config.yaml
gain_aug_db: 10
hop_length: 160
spec_augment: true
vocab_size: 21
norm: "layernorm"
hidden_act: "quick_gelu"
positions: "conv"
learning_rate: 0.0015
max_grad_norm: 3.0
Rows from block 3, named by matrix and row number. Rows with one number belong to one attention dimension. Each number is 128 + 32 x the weight over its row's rms, rounded and kept within 0 to 255. All counts start at 0. Numbers have three digits each. After the name is the row's rms in percent of the matrix's.
# q: attention query, key and value (stacked) (model.blocks.3.attn.qkv.weight, 576x192, the q third), inputs 156-191
# k: attention query, key and value (stacked) (model.blocks.3.attn.qkv.weight, 576x192, the k third), inputs 156-191
q.30 104:090106125148146133206108092198141109169136131112161113111163078091140165118156117152198134188129089126129121
q.31 113:163108105122134129125126127142144138127150140151136144122103108078147112106187162115161135115149157136109165
q.32 109:164101115111155134157097101138106128121144091108173122138186117109121116098090151163148086134111135142205119
q.33 102:107116167129134140145160108107099142167141123074174120109140148086118154162129154078146015119125132112148139
q.34 089:126149107160128161088181072110131127145155127155100160143140078087119116178101099159080133129109118122161138
q.35 098:124182071134142136102133178181154145171128072213132126126101141158142144121161140091111137094104183085125156
q.36 095:134128154194117138073133140143112092083134101141219128147167122117153132085132133150114099083112110057089135
q.37 117:129130150147144140132128118075126146186169169121137108134076030062117126152048138106127081051109111133135143
q.38 098:205125158132148152130141200151121112174142094087131182119110117118122107112127152112090138161156126095136104
q.39 097:083149128126087180203061139144119114129104174129130109135118103172157152129127120162166113132142133107139136
q.40 105:145134129112133083183139202132125118162154119126185164153138146151151151089107149171118199172113181153113111
q.41 100:069110149127082140118130109118115092183087136095133138137144133148122113154130073112160125088169126124110099
q.42 107:120165151128134103175108159123131114179108111122145135199123130161124149122137132138122165122123097097067142
q.43 100:144100130121138086120140114148133137089077202156078087129177130132100117130120125154125110127127120064191100
q.44 100:208097107161105121114072174155132100191102096191096165123139109164171152109139134119098105167162177132112106
q.45 101:204142130142122141113177126156083147202167142159130114129132125116093219114101028086129163148096096130135129
q.46 120:073119140106085100093126146127107103188142132100122152135184105119105151108118144154122106104156118109072136
q.47 115:138105141135103128129123096145156069079123113178157145184106072157102146136123160112101115132121150121144126
q.48 099:097101119122150116147155185130091071050124131075098134100143109079114173103128121085150094137139094091148120
q.49 093:114148119128141161156130166077134101050093112123146133133182064129112176169146173138077104151112110117100134
q.50 118:170132116144167132151137158120135106118132166108115171139124108106135075137124105138178215155127075150104129
q.51 097:120118058109085177138085157140093085084098150140073148107098186117119149140125144106115178120148136155123142
q.52 112:151053114126137152127108120096118157097133136135137097157108148116112157101120151140123133102126078116075084
q.53 102:205088104092122094124185141128137154117129147132131157127187103159148124079134126119128131126069147124143099
q.54 111:158103130199136116085147086123114093152067100110140107203109146125134163118145179063134074173140152100095084
q.55 094:153224110131156174113081085194150099121111101116117105122089125153130083114148121071094131158139184111131149
q.56 106:150063153105131149145089107156154102122134130144138155144133178157109119044120123172131125096116117150097125
q.57 103:137180124155100205133133132169184161056073154171185110160160130130164106175186106135108147158106200132106145
q.58 105:196168086120032128101134140193144119104120137140146130179166153163143089130126130116158098125139173134151127
q.59 100:101107159124061102138111134133155171128104139176116122120107125153152132150125129096123093054111069123125126
q.60 115:211129180151114127100188119089194141102096138146123113089113091134120180130095086101144170121120130110144111
q.61 112:107105127138146183128096147124179148112124145135150056104096117128120185189109129157078131139231079109119140
q.62 092:144142127076113200148114167126163080093126133108151127137100123162164131163128175163155092152084171128159119
q.63 104:152107134128120101177114117132130094135171094155154105087111143170146029136120105108119121130122144133161132
q.64 117:105079169084170145164086145131100160047135179143150109111110144155135103186208185109120137133152110090113113
q.65 109:122123121150056102130118145164144124139088095175179100119111160133125218111093127069098145144090034046130096
q.66 104:182106153184122118075059114127121122164126127121124123129108107124087168119051150097153175173114104112140098
q.67 113:186123119108137147103088146126121135090210144174210073129120143106118091135058129084086159068104112133105088
q.68 096:097142082118128127152170148161144032121152048153091132142171145120081131131119126127081169134173118115141123
q.69 106:114095092061108104068103144094114166137167103133132107106103164102148136103088072120115186125123206110131135
q.70 103:168163124173124164188151089089129119150136122085120129066137109107120079134103199077143103143119103152103165
q.71 102:108140060106094079103102160111161104168056059126170151116099122114127134123166123139097096133077131125169191
q.72 108:110169143095158126126037123070140136086103112150178136111180134139112116126164131157076124125108113152157147
q.73 123:140169098116132143149096127073103052181144142126186083121148122133142127106066163079105118152158100098082115
q.74 101:153101148123117112190088125116133116121132099159128201118118084160114137141119162104146128153100174150107122
q.75 106:126153075135131119129034141139101165170154103122136160108137159116148157137135029118202132120099197130128158
q.76 106:131133179144193115069164129070166151099111138164109130111113121163097209111176102149159142138083057145143049
q.77 107:121140090129129122150175093124108125080128117132110131205130120143112104140167101157126145078110041130130129
q.78 101:132159115153103183159167140095104127127149019161101129172098103157149161077209138105128153151159061115125159
q.79 110:173153127071150140118056080118128142130199079125154126144150100084169129103155075085058131138214111109143149
q.80 094:135131126139125139107160124158119116162119169151063128134102096145093075136110118146119142173164187094108119
q.81 110:119108128123148102147090082111156114136091174128138107145148160061112150143102175121162116148110161150142114
q.82 116:103161112117122129170157079163129104129152153120171185144095144123112156153061153141142105134130105135149112
q.83 103:158170166150146128152146094174149143118123093138146096100136056103131108138115158136154141090075240122135194
q.84 107:130086161091129101103188123157103141148108120136154141118137119141078101111113107039109142119116081149121065
q.85 103:152135127112109113124104156155133105109131180129113132127159107164135153133137133185133071099112093109138130
q.86 103:075112137110066085092114057201135088104152108183128128128103147116097114199121122095103109112111139092175118
q.87 103:134160084091108173103136111143121132131102196170184125124172134155122123125029093158148064104114131155136118
q.88 094:114151140219142121128115090100149102099155107092116124126083147144135085127109149166171124158077132142116124
q.89 108:175115182157134220147180056157126134135166103134130109112153152138092179124205140144093129130162051090144123
q.90 103:155156110126118129124137210127140153212116169128152076156112101106123095133065054150156162119151204123101102
q.91 100:139117076151160116147124135127130153126107196146139091125104089133111135092089088175125129105135192127115131
q.92 098:145140152130138144117114119106182120144136102101123121119126185116214129141150147166126178090147195145099191
q.93 102:137127141146143127097080104140148105123137163093168065154080162080125154145009150135160143117109142129150120
q.94 119:086152138165099149116249117166141127107133137144158133155101144159113166083162165153129122124131128127112148
q.95 102:138171121077135107052160167079122127062103134111140111112109075129137137104191118109139059120123047154134123
q.96 104:123095123096094113130170068193096132116163176126206120153124102101125182100091161112117074094111122091080095
q.97 107:125147148111121120186131135164111117127119141174106123179144170138115083137077153103077167118057067131129111
q.98 107:167116116080114177115143104102156121176092142170109072107130140159150137139151139119096159094121163118090125
q.99 106:133103182102076127126120148148143173158098177098134096156141176150092149100183131101167132150140135148137090
q.100 096:129106134112175161157128148108124069071130088104063123093129175101129095135177146105110113124151135121173067
q.101 097:142108105108114120108190134117119131141105127130108105072133128132150135127107109084023112171138153129079087
q.102 102:111139124174182120115059135083120074111206145107143097135110101140124144147198125138137108159128155140149132
q.103 102:136103092128241053137064084096147127128142235103132148082161121092134149116144100128174157178139118162106127
q.104 104:105096112121108138167156095129090126157121148133132126131211121117132162133152130116121132187096082105121091
q.105 108:160192164130149126148143122078069138094141138118090147151114129130099124150096118083096146073105124124154102
q.106 099:090130196136080110107144133140158135137193156112116128101114127135108155148066174120203101100055101136097120
q.107 103:119121114136132127214183139093135126101126104117040123180120152148106092183159108119107079161139122105151082
q.108 100:128109111171159186116094109178129159151106182102053139146131145175084106099117138108172137201097075107127122
q.109 111:104117128091106084119119128152166092177129137124097115161181144162155163115172123136146171112175132119141141
q.110 107:152153150099095137092081104074135041106133109143165147128127088071092146126093137138129116137089050127131078
q.111 098:085168128122147121114185146075142187071131128122136125138173126124125097153101128155101170135122131128142123
q.112 092:103129113148101176076222126121122129182186093133165126206124135176104076110094153097172117136072067127135164
q.113 112:137090188166103146083123112127124113114117135113167136126102109141050150175109182162091108125062178125146151
q.114 106:111113093134136114177186119084114162136111106121107125211124150109148097124029086131175142092079108126076115
q.115 100:101155082115113111167194045116097144114115150132127117126148138153109111178097146111154110141134059084121111
q.116 096:186111102091137110171134183155148115143113134218164153131149091126200157045024118099144170117124072120124152
q.117 102:125115121078117122115162071120152121175127185126147121095147166107158125136217122104112043162106144146121077
q.118 113:128144105170132144101033140152079126219167129124158116161148105117092085148086120135079138132181104111110151
q.119 102:131095171079117103107205158125153146169114133139125171191124131144134106130155124134132098128150113089120121
q.120 091:119139118129105073158127121145108075098107120121116106142119112085104180124122147147117106148130185096138128
q.121 106:115130134094095194255050116099097102165134130162075140122101094097139154122194092057126100190145221189146131
q.122 115:101108108146146130118139099109112180195127058164091201108098159101130157113147169131101114126131084132112124
q.123 095:137122137130132124132082087150112115173157155151094131127144101143098134106226088053141143128123127143113132
q.124 115:116098098079115097113145139155128120087152129120073192145135086146109187131152149121107091116127213067086122
q.125 131:133126099133205120079147123125123104186125042148148067128177100144123112029153136115109193121103138174181118
q.126 095:104104118068131165127209150167093132058144119156128111100185134068140186098099121141124130119078163140136104
q.127 103:093103147151142118107126115094125096103145147134105093069087108109080110127189119092155118171122151197134085
q.128 093:086152112080161127105170165091147113097107113126084120143173139103118135107139155123144134161119118188127155
q.129 087:154147174093117095162112123157103103077153145125087072134179170169102077089127121090095113131127089129117059
q.130 088:090096188100184126098120127113108132171119101091113125135172147182139112119083143123187076145190130138105119
q.131 085:145150120087160113098197101170134182154109193138082093103093150085132100168102180039111105122127146149182169
q.132 090:193177172115169132164119180184071159136134134167130153098112109164123137110105097128192132144118145139146211
q.133 086:132156124141119103168153144144072170161118112095141102159103134133114118116147132051076071124107144129113127
q.134 093:133152132146123144122133165147152181116114120095109162113169136123171147172161091185103134105100142137124162
q.135 085:125118126132140111119155129128171106124119139180122108119126157127219162111111103156122141113172117168133169
q.136 094:115188114150154114114168081123107137111154088092202143110140186090072160107159174183080185092141187137100121
q.137 093:136110189125112133131120112107126121063127120160028128055103025086141093099138136083147088146154128135119128
q.138 083:111153136114147105176064075151105112141161163127119132136097093129102106175130116131143119109109169143143124
q.139 086:121128142120130110148091168146118128093134150127156146160096128088159125117091118133137126142165198204132132
q.140 083:121151150110136139184248165133128176150140129179083122145145128160170188110109108110186157139128105110081098
q.141 088:149147147130099132071123124106098142109145125073120140144125141123131167130068130147141138141074098135085133
q.142 101:137120108083104144117104093118134121173153150140049079140105127132141094120149108111098111139105141142096143
q.143 077:140090057147112118148173142160175122119173168098162099125180110143163174142198131072125082144104122052157102
q.144 100:103147081135124131107158117130111122160152141131103099154111069123086123127102150074104111110138225079129142
q.145 086:149156137100155158154084066187144157133129139127132131145161152127134158182132122095098122112113119134123137
q.146 075:144132113127061050105142133128145149111157090127137109104097073147223151122167104070093150159188170150091149
q.147 093:144127164164180188128141129109153143115094149107126115100126129151140162154134128122123136120126091191155122
q.148 080:097073091092129105116099077097154129145145132135150080137128143103125125178213166112103108079140115132132140
q.149 096:171099108087120164145142132141126151074136146116139110112082132135111057139117185216118119162127127142161105
q.150 078:071128094126102071144049166151125136085126136155171131141128177139177144171132129138101159129131126120169067
q.151 100:106099130111104114161145110107138125112191186168144135141117080132104124114168128125116140119122138165138061
q.152 096:080136096057098082117164146136117124185126182149159097216170114077108130130105128107176088126083095157136114
q.153 078:066157137113146061106129127019114160105129118057152085164159151122102112143085165192128232099101098123112129
q.154 083:107137167079135119135148132076144166118137141169110129152122159131043125118118124191167155105190116113130158
q.155 098:149115128127180119104189176095122124139137134105150109193137158142139102122133163184128177077127101155124097
q.156 074:119139144099127148122171113134134158087186138127194142186150121136104102056127116132186167143149147134093119
q.157 081:141157094134119122145033144051143107141079105164133125104097125148166092128101112151080092135140132171117133
q.158 085:127157138152099142120119133136165151114085161152069108122147075120143080101105091085084153154079072136134150
q.159 087:160131119124078187116116105183176149149151122149182154136214168111065113117079128158148069125142060143126169
q.160 084:127133153141127138147152061118122182131144077135064093122184160127106166111119123092158170120141110114126140
q.161 093:122116123122121123075126137108141153051173174133140118165139138098127149146120173086102189086084138102059143
q.162 085:131172126153190124126122126132113153101115043123145153136163073123128108103101195181144159142090122127103103
q.163 095:138090154137148096153130147115144115138106092101115119127173179032150153178171111170129146085140183123076134
q.164 108:157142142175127151152059075169075140151159127140138139139182184104131143167106179171148097152149120137072132
q.165 085:164125127157110126171110187137179110109102178128158163133111126138127136127106111120080136098143127128146118
q.166 089:168128069115140136158130230164080121092137128141142109094160113127127171138078199111136133108126113101147006
q.167 088:114158133144071192090096118113105159129128123155173099101137172127106169114116145171120126125108063129162171
q.168 090:108128125143143122115138125067103121144121181142198130120152154090098088098079121110100090111079129145157121
q.169 093:160083143156127134119132156091138116122150132140129146157061106123125124146121133214102151142162111103080107
q.170 098:096108073194100137074165113139183132093096092083104132153134094106109177051143124125134150151114155149118111
q.171 081:117143147054163105126111143169124088166132114117125110132124180129031137137145130151134133111121168127126136
q.172 085:068056075122067130102187081102042204154106073108125139125210128118131120077137103157107107150069121083124108
q.173 092:161131125110131176091078076111132149153128071159170157106156131047099172120112149127172129134103165125159159
q.174 089:111124142171161165145156090075131126120096143101096169140077153125133153148037142141131175121108102098205177
q.175 097:138130114124159134195130098132115135119171166132109132154142086135136060107084129113092145119115171183161075
q.176 093:121119097105128093150123045121088087113162150142131153129140086137097122145123121096080100121089176112135134
q.177 094:115148157124173191107210113122049123169176070128165132093080079131124143153148131005051150083071138106136139
q.178 081:165118143145109174095144086134116149114068134086101176162121167088133132168114129127145101077133176115114100
q.179 077:130140117130128124118193122044118089128072092137151126100113115151113075115125153191119134140112155112141094
q.180 077:129091151092155144125065122122134108085127169197139162158140089156182145102132135104165083128121120153157093
q.181 091:146126129089104075131162175126156141128124080103131101123109157103133133142117071121128102192195161134061128
q.182 079:162121186160169107135150145142133111132115119078132158153127128172132073167204142134118136110143133133135079
q.183 078:128100106130135135096123129097151193161165129109173171128161153130232214129141124062120099094116155150097185
q.184 091:130098104098115121090139159141166133078112124127115107154114145129096109157161162130151155106112102106105142
q.185 087:098132135068114162083143061140137166149149118173138124162148120119088104071159126074129114119115107180149089
k.30 113:091175127132161164170168139142193099118040073108188171100153095130158110099125122179115127134115119183178118
k.31 118:104135128125115122141176145074119091132173082153124120116116083152142105115150065127152115125126196109118112
k.32 113:094127090151164099123116165126118060129134086113170166129176135160157111126055105184102102132107151160205100
k.33 108:128079119117144129127204134041138117201106136129186133119151145136147135146104086115181019147126097122128146
k.34 099:111163082143108127122131106139115205161147104130081140131111041072111093096087156150167112119140086172120152
k.35 104:142174089121112116086125177140119147204151082123156080119173131162103144091135097130062107115141156086120088
k.36 102:083155091162086169095146106138214113106155134130197120101143162134121127159130167143108126128124031127098119
k.37 128:163216141137167163116163098142072126143115195140099128139129124121131109093117130118183108088072091160161162
k.38 099:190084165130128146104145198102195159205161095139129126121148110109157136079136153137113118173156081141119138
k.39 103:060166140118077151160132137125108163126135134086145116071138134089139170140197128120044124119142154167121117
k.40 107:109107141146063137128095100142143115201150148109123102140118185127132151118150188109151150170128162192134115
k.41 110:106101122145171166133164137133095151159087121180158081142082187109128112150139119073126185066096147092078131
k.42 119:138134129158152075122091129152115097128043150130143186112131138146140162110117118122122138140130079176064103
k.43 111:139159138105151089089161136113167091091105126127062123099125103122079150129128170163174061098170127101187091
k.44 105:145099145115105167112130110112106149139038103136120115110156142174154126127117115151148121150149165097178093
k.45 111:155129179098112107096142130144115134221086142177135101137136111158141179122115076040205136137149137138158141
k.46 134:076145153210123107099130128113166122161070173125138121168099139151178116125148140092134129122123138055120118
k.47 124:112138134108106215126146048071132101088200132163139066154170117140127128158143074142130115138108143132121107
k.48 106:095129110137123108182131110129138135072154170139111169124117058106132072119143153124116188111078119121170129
k.49 096:132072068165125129042152176130155103089188130158119198138111082198116151152131132132084107120096103101124103
k.50 131:205155110030168104133188181133138157166255131125125114154165143154091101073126115152177140139123124151114162
k.51 107:128131125089090119171090060075129115110186129141081119121103126116138139133077113092017177175133142135140145
k.52 118:125143097158142152135125117161121198079116130137138174131104209160154160179140136138108124132128129129114129
k.53 109:215102118108112123122197111103088104120186150135108159111178101127133132102142181141056092163079148073144111
k.54 116:147135107157095128096133108112061130132139178123119102158109112115122160115098121113120130147153169102151150
k.55 100:168121134174173147139118083179141107124127102159209100109128130141153125128127104123089129121083136132065084
k.56 109:121098157123111144163136100140172082124115121164153163083169175183130139096233186152144130167084088146064182
k.57 116:103075100082140132170118094155117188070171129131180211148107168122153145129190138146141152110079124113064124
k.58 107:146086076091078162133105122150194146156142155144160112147056118170106093124076139153141134170127115107173146
k.59 105:139127102124042107079135185117075230136077124124140115146117171151103175170140144100097154110099039083056145
k.60 119:138120144160102120134150134161120136122136103159128058075123127113109163099064129126143150101164126138121139
k.61 115:120127123116101161073093100126085129113134121107117062114123153128136162120165134121088111135132101112136125
k.62 102:155124094136117158156144120151140113087131157121121196115103151107117134167106166094144124134137151137171102
k.63 109:142140139136145173121131118114091124127114125108123104124107116129125042108126128163079108148080125154128095
k.64 109:138126107126044143143094090124171066145178063058136121149099160124151101122127128129125150125129061109123100
k.65 101:138139127149102118105114172161131096073145131161170130130131131156148255156101188121118081142129085098120123
k.66 105:199076149187115100104103125122096100122076192097117131123102111148119179140118112141146124097082082069187138
k.67 101:153206094091152136112115193153150153117114118143165137125097084131130092127178135059137162083188145093134133
k.68 093:145140077169122111119111229142112124125099132089083130098183111183165152154123093106144139104096119091168128
k.69 105:145117075167137212096127119154124168159068114129120096131178086145126136105158133129118163164106174109111196
k.70 095:144195145136132080152158129107115128132138131128116139125110162121089071143127174111097115146126138187133116
k.71 098:157139118141125145118091119141109140103136077169130133097140082135137149142085163178054112115074094152140152
k.72 105:135155082112149129112085116094107127131063080116233168136104224118126115123124138142123145145119147136101106
k.73 112:139118161154123141148156151107142143164121117123217113115099094122111126149133116117090111120147170137129085
k.74 097:145148108172123127147081146145090120090128090081138129146120096120112114163151148128105100149146202097128063
k.75 105:133092204135174057119156136153163116133106136139125129126128055126141127129040120182143147152128118199131159
k.76 100:131143110207175087063084111138146149148097131109137116133134164104127138097159054196134112156138083102128109
k.77 100:119101047124167128139123096122146111114223142135134155114140122132173082136129135129145130127079138117169110
k.78 091:128149155205087133114136170100150093088134108130105152081234108073097164119148113161118182175128131125133123
k.79 104:155133123172149154144097117126132080133136093166116118128095095097135095098151159119091106138124082139122116
k.80 095:146095108063123129121135147085123113172172124141073146212148117116114043131143132173170144140133132114133122
k.81 103:141161123130155140137156136164097104082103100060195131134098192164094155083188114145130102127050115137059106
k.82 107:127153130099131142154148081139049120146138177117122130135129136143154160145116129123134139056125058103126096
k.83 099:151128134126107109121126120205116149126131104080140113112098000147119129150133121127122129152169096153102180
k.84 107:128101123093155113132129131192184153078118140135163120200118167130159117174110072073078179135126140120121127
k.85 098:192129099131162116153095165115154057126151069089112148116146139132109175117083128136102093179087062135128096
k.86 102:090109142094095164092125107136166152153122127155097118088139124145129134128138148131128130050136125105114144
k.87 095:139115151135089151134137117154119195173130147131154131152144114126048174138049112100107115108109121142070127
k.88 091:121159125213160146070166163086139103142122157103149140134141118120152127157111156140133093162074128131122086
k.89 100:140155177128179147149144100136174096129118132139142196115112160104127133125088123130134122143133164166187114
k.90 097:142095127115101132096181185160168139160130117124179099131122073180110165123118134103145127072100135099094091
k.91 096:145141134158119177122140160147150128084141096081145098111097104142108118148131130076133134077141168113110140
k.92 096:136116146142150117140150141127141163134133106190148128085143119084150059147122124063175189129167133192128127
k.93 094:105124192144129134118205117134129109184123081129170111144104119104141127071129124116144139077157141138121135
k.94 106:092139108142138159140147093124087076105159115122177196071081112134097126115214130104139151121120136142110159
k.95 096:126114166143102084114214129089107139213141100144168125127128134134095135147112112089106128159120122134146127
k.96 094:107111159136132112165078093130098105151141133143216126090144127194117155177127119076146132100137178161129135
k.97 100:071155157064156127149163134143112150126179097134047123116092180134156165048148129099167135067164107132126082
k.98 104:130135091163099143130095125136153196105117103097148153161119126146151124118157111129133141117152147099130126
k.99 105:146117127157095095109082146153075141151144125136160116162093180144117146136134095162165144128112101115134132
k.100 086:129143144119139207072154099154141113196140134116153132143096111119105077167200157165127128154145116148140074
k.101 092:102149129128099141078079127178139139126220104144107134125191039188131134104161130043126124142147171115107122
k.102 097:124125147136096147109116102111128071171103187121158148111174130147074061095140143147169105119218124196150126
k.103 097:150088145094132142130146071139150140131105111081159120191137168134150147109069109151157136144185122139175090
k.104 101:126114133126106232147122081158160110110123160186081097222160156178121124141159116145123107094139143167117149
k.105 104:138107113070110134067111196122142111137145170161105146161109146146078103126104094113122164125133202160099112
k.106 098:115156216105098076107128144123161171128115112128138132154112114123087182124081136109141104104159090130111117
k.107 095:117121141074133099138098177135144129131145117140078120165156122122089101161107187133135063119145188174115089
k.108 094:111120126142129179166127124076127143106159092116063113105118150117139095128121179125171105156109095139130140
k.109 098:121124122070167149103090164161106154102117154147120160162144119117119096101111168154122112103183041149170123
k.110 102:203108174153153129118157119110140111065078160117148133163051073133090148179092167109006120125115131119131107
k.111 089:128112105125147136152150122110163094163176111159114101181118125115171113134158134180154192160107107119142130
k.112 092:132159152106117139114169145062128159132114105148164097061153127111112094141157174092116126099116091114093159
k.113 110:146169157181059125159120065108129109135102125141147109118093137124083127137138101132160115084136175120146154
k.114 098:140127111121078144140153126114130153128122161094100146113155120081099165134146121063177131090116138136117092
k.115 098:102098121101141128118113111092090145177144135095124088118133118109175129109135138110124103127112085091128085
k.116 089:151107132138106163131104159180124138099153142147133124133136163106116206062098112082118118151154103149143091
k.117 101:116080200128139137154173082134091121157089049055129099134160154155119170136119094160119135143151175128167105
k.118 105:126119123161126158134153156102127137094062140128134186098099147108128113165140123150104121134131100137192119
k.119 105:138148127097080095122122118129127108130112188128122153174168168111130120147102139124127126102104108082124163
k.120 091:120179087166114082164163106190177088081156138073089104126095102109119147118138141176140128078180120107071135
k.121 107:124116174134149095201136131148097125105110103053123148139120128141064136125159232168117143171141183106130141
k.122 117:116140138122147128139176041102106209060135130149071188089110086082128188162150137100120131157122102175153124
k.123 097:124052127131075146087121117177197119114113094092128141153167129113132106145142128163100124156105131198127156
k.124 108:142143034108099116143074122093142139073117096147114146160117073126135109138181139104087138132124146102125150
k.125 120:099087137137122181106059121117125137151077083117126080115114088119146159083141126147185144152136128138130120
k.126 093:118110046157102135133088100218132162138105166116154111210160130179131140064158089132153181188138117122156161
k.127 104:027104174144161102178158088112151114253159130175148095113141112117123095142109125124111138133155154136116131
k.128 090:095179090168117104079147121129159190094118155121102150133165156105090128146136148170155129126114056136141142
k.129 086:133107157129150094131120120091151113090152158124168133133087111109078141144074137164146139131144109159112109
k.130 082:119116141053135186114140040125109101104141113091109155054140075111090115133145170153111166208171124131078129
k.131 079:108170118113075104130197138177187132139117149137117156145150131099075153144184193145135132080127205121139166
k.132 087:129124106128091142116165179099104104194128115114089116155218128157134143132154143109138152135109084140077160
k.133 079:172127170126106095154156108097114113111189094109096142130062132118055130123127132090096179122145118117119123
k.134 088:196124132140156106144100151161134154113161161132091139149084166138162050191149121125072183106112142163106150
k.135 086:176129082174112118136151092168172143145102129129083128154194122120102145142149149098132103084071127143101123
k.136 091:148128123123128172218099055093155167106117150118156118172129149148119076136116102155118130147110101164094120
k.137 086:116119136121146139102154163173164085165132127109062194107103096073147163106117141105123117131123119110139195
k.138 077:103093132164092110134081074142070155102198187064102177101145111091096123152134135096127105095162176180120170
k.139 086:173129177107115140127123092133165140148119150156174119115123147109136154143105151145138108130164098152126148
k.140 077:131152155114107092135171151152099142149142113138119134151124179107117140139115156058149167113080143140106138
k.141 086:117153208185158132141089065161163125101138126139130146111096109192126125075113064095129154149107170158091098
k.142 098:124145091133061089139112073154129141085128144103064102098073124143130074155127147110131156112147127135137156
k.143 082:195124121148117117202100177141177122175124136093179094088091151194197086105156152107128128168171143148145098
k.144 092:161154096135136138127135145148111124171123106099170137117125138127176141084110119156124109142140136143065095
k.145 076:141166102089107125144127044212202099114143141192101154107121146126157124154123111113106205102052174120185146
k.146 067:166127142113138122139097119136133045132160129124081162146097101167132079128128091116193157148162191153151124
k.147 095:186135109136127126183156113081191132138109150036155136187128147113141147126101144111110128142154114167175171
k.148 078:129127132146119108165141125142147149087157114061081095136161115153122081135179150136083098171097137099149125
k.149 094:089099108140082138122161130126121123081136182089070126166100125084143107079154163206121127120119095141135111
k.150 075:145095107166148076132075142206121113060088148136144161047129150125084125127149130133078015105117091130147140
k.151 099:079114130131155116128197069127135180129136128124107131091134054142103129130131122108113103121122118184136131
k.152 095:110126119118142125094234156125119180114142128110142120090165139074090180147168098166143094162130105150121128
k.153 074:111149099096131118183117086078118136132145130080152125142157137161092066092108080168135133091137187138163129
k.154 084:122219127127120107127123134129144138121131122080121128135167164171155151122121110078178124127121079160130151
k.155 100:105115122188139118160115134136127138076114141089148117093170134115126098118108131143139043161100090140149117
k.156 081:130087203135133057131140116120134116028100115114154119142099098146150138103101100120127116149130155095132180
k.157 077:162132073104193156143113125044139117104150145074089151083140080130127183088130066112104167106194128178159047
k.158 084:136135153177106117104198126165194084114140153110068141173140076103118150150082146086116158105113117073135191
k.159 090:124171103105139097188059122134159162140118091159141124186097129147116090078097121114143123128155072126127077
k.160 084:101144102126114127122106107146117095146136137083115136146088123098138126223104139050162094110115126109130180
k.161 089:152115190078134155075151146174123147124123165177155134086066081175155062128058116128115109090151167154141146
k.162 083:162196161143154129096164089135160070115080107135131109088094129076121114118129143076105127114138138095159106
k.163 094:107148170113109094124190050127145137161146147101087131151079139154115098172079136152166063118068140147124191
k.164 104:134156135053134140148070102155121150186100170149025109150108147172117152127088184174134141130105097117072077
k.165 089:127118128132138160136105127117119149102105130117170130118121079172138143094087124127126130156108191124121127
k.166 085:136105135127097165138121134137148085095125192091128151038219152170131156159113151095124111147117137133096128
k.167 089:195106139127087069126055149108126130130133135181123133129000171117160184135098119137113128053147071118115124
k.168 085:125084096124106144095145095099127199101155059121115146142185128094133142127082149105131133100086063125176131
k.169 089:093128126148120154136108177164120143127149095131126123087145113104142050217071136108171058123108140085170134
k.170 092:102115149131124106113113229125148105123110115130099158154059118161146131091124128152109161118120189122108104
k.171 082:123151108226124123141158145127176152196073145124159137091175137110075143164142095098145127126125143132133163
k.172 089:142134117069167100104180129123151143120080053110086125179030094155132079127127101145145134127063129136144171
k.173 087:112117152113125138128085144097071152158096063123102086136097129148164120126130116064160174134122135134147135
k.174 089:124137121126071129107136183107138140087145110151137145136174133116142149078081098113124114099146136159113184
k.175 096:086123088127150123146174122145115104083179107107153132155185108063123179133069169102156116146120176181060145
k.176 089:167128133101205104154183087165132103091152136135115167144140092171087083056117130119121138144108157148106141
k.177 088:128169139132092148157189089115136210135159112102124130158056119148122134142108070101166158122127146112131128
k.178 075:136187135127125148115129215153147110118091132155076147155130201157118101130034141144117130146138166158130152
k.179 074:121135120128122142039170128101125130101103100075161129124095098132147148099143081162137131134115127188130097
k.180 079:132084121186179104123068125151112068084091153057149123109172104098066170141131152130191083153105158131196129
k.181 086:126082167130135056101091146143129114104143154136146129151076152111102097226077128161132130134226158097134149
k.182 080:131101137161125145127190146133203135120113145122146121133170100107127122100113125091086155125121151165125148
k.183 078:145084166134156060178169145121111131136138160128143111141073130163138130103160121089161124087088128106136143
k.184 083:179167127143162130104110203141119123096129088130145047104092124124137083198171100084109125091152115114126140
k.185 075:163105121060197087151119118113124124049120092145090083127104170078178093097147103129151117135085110204127141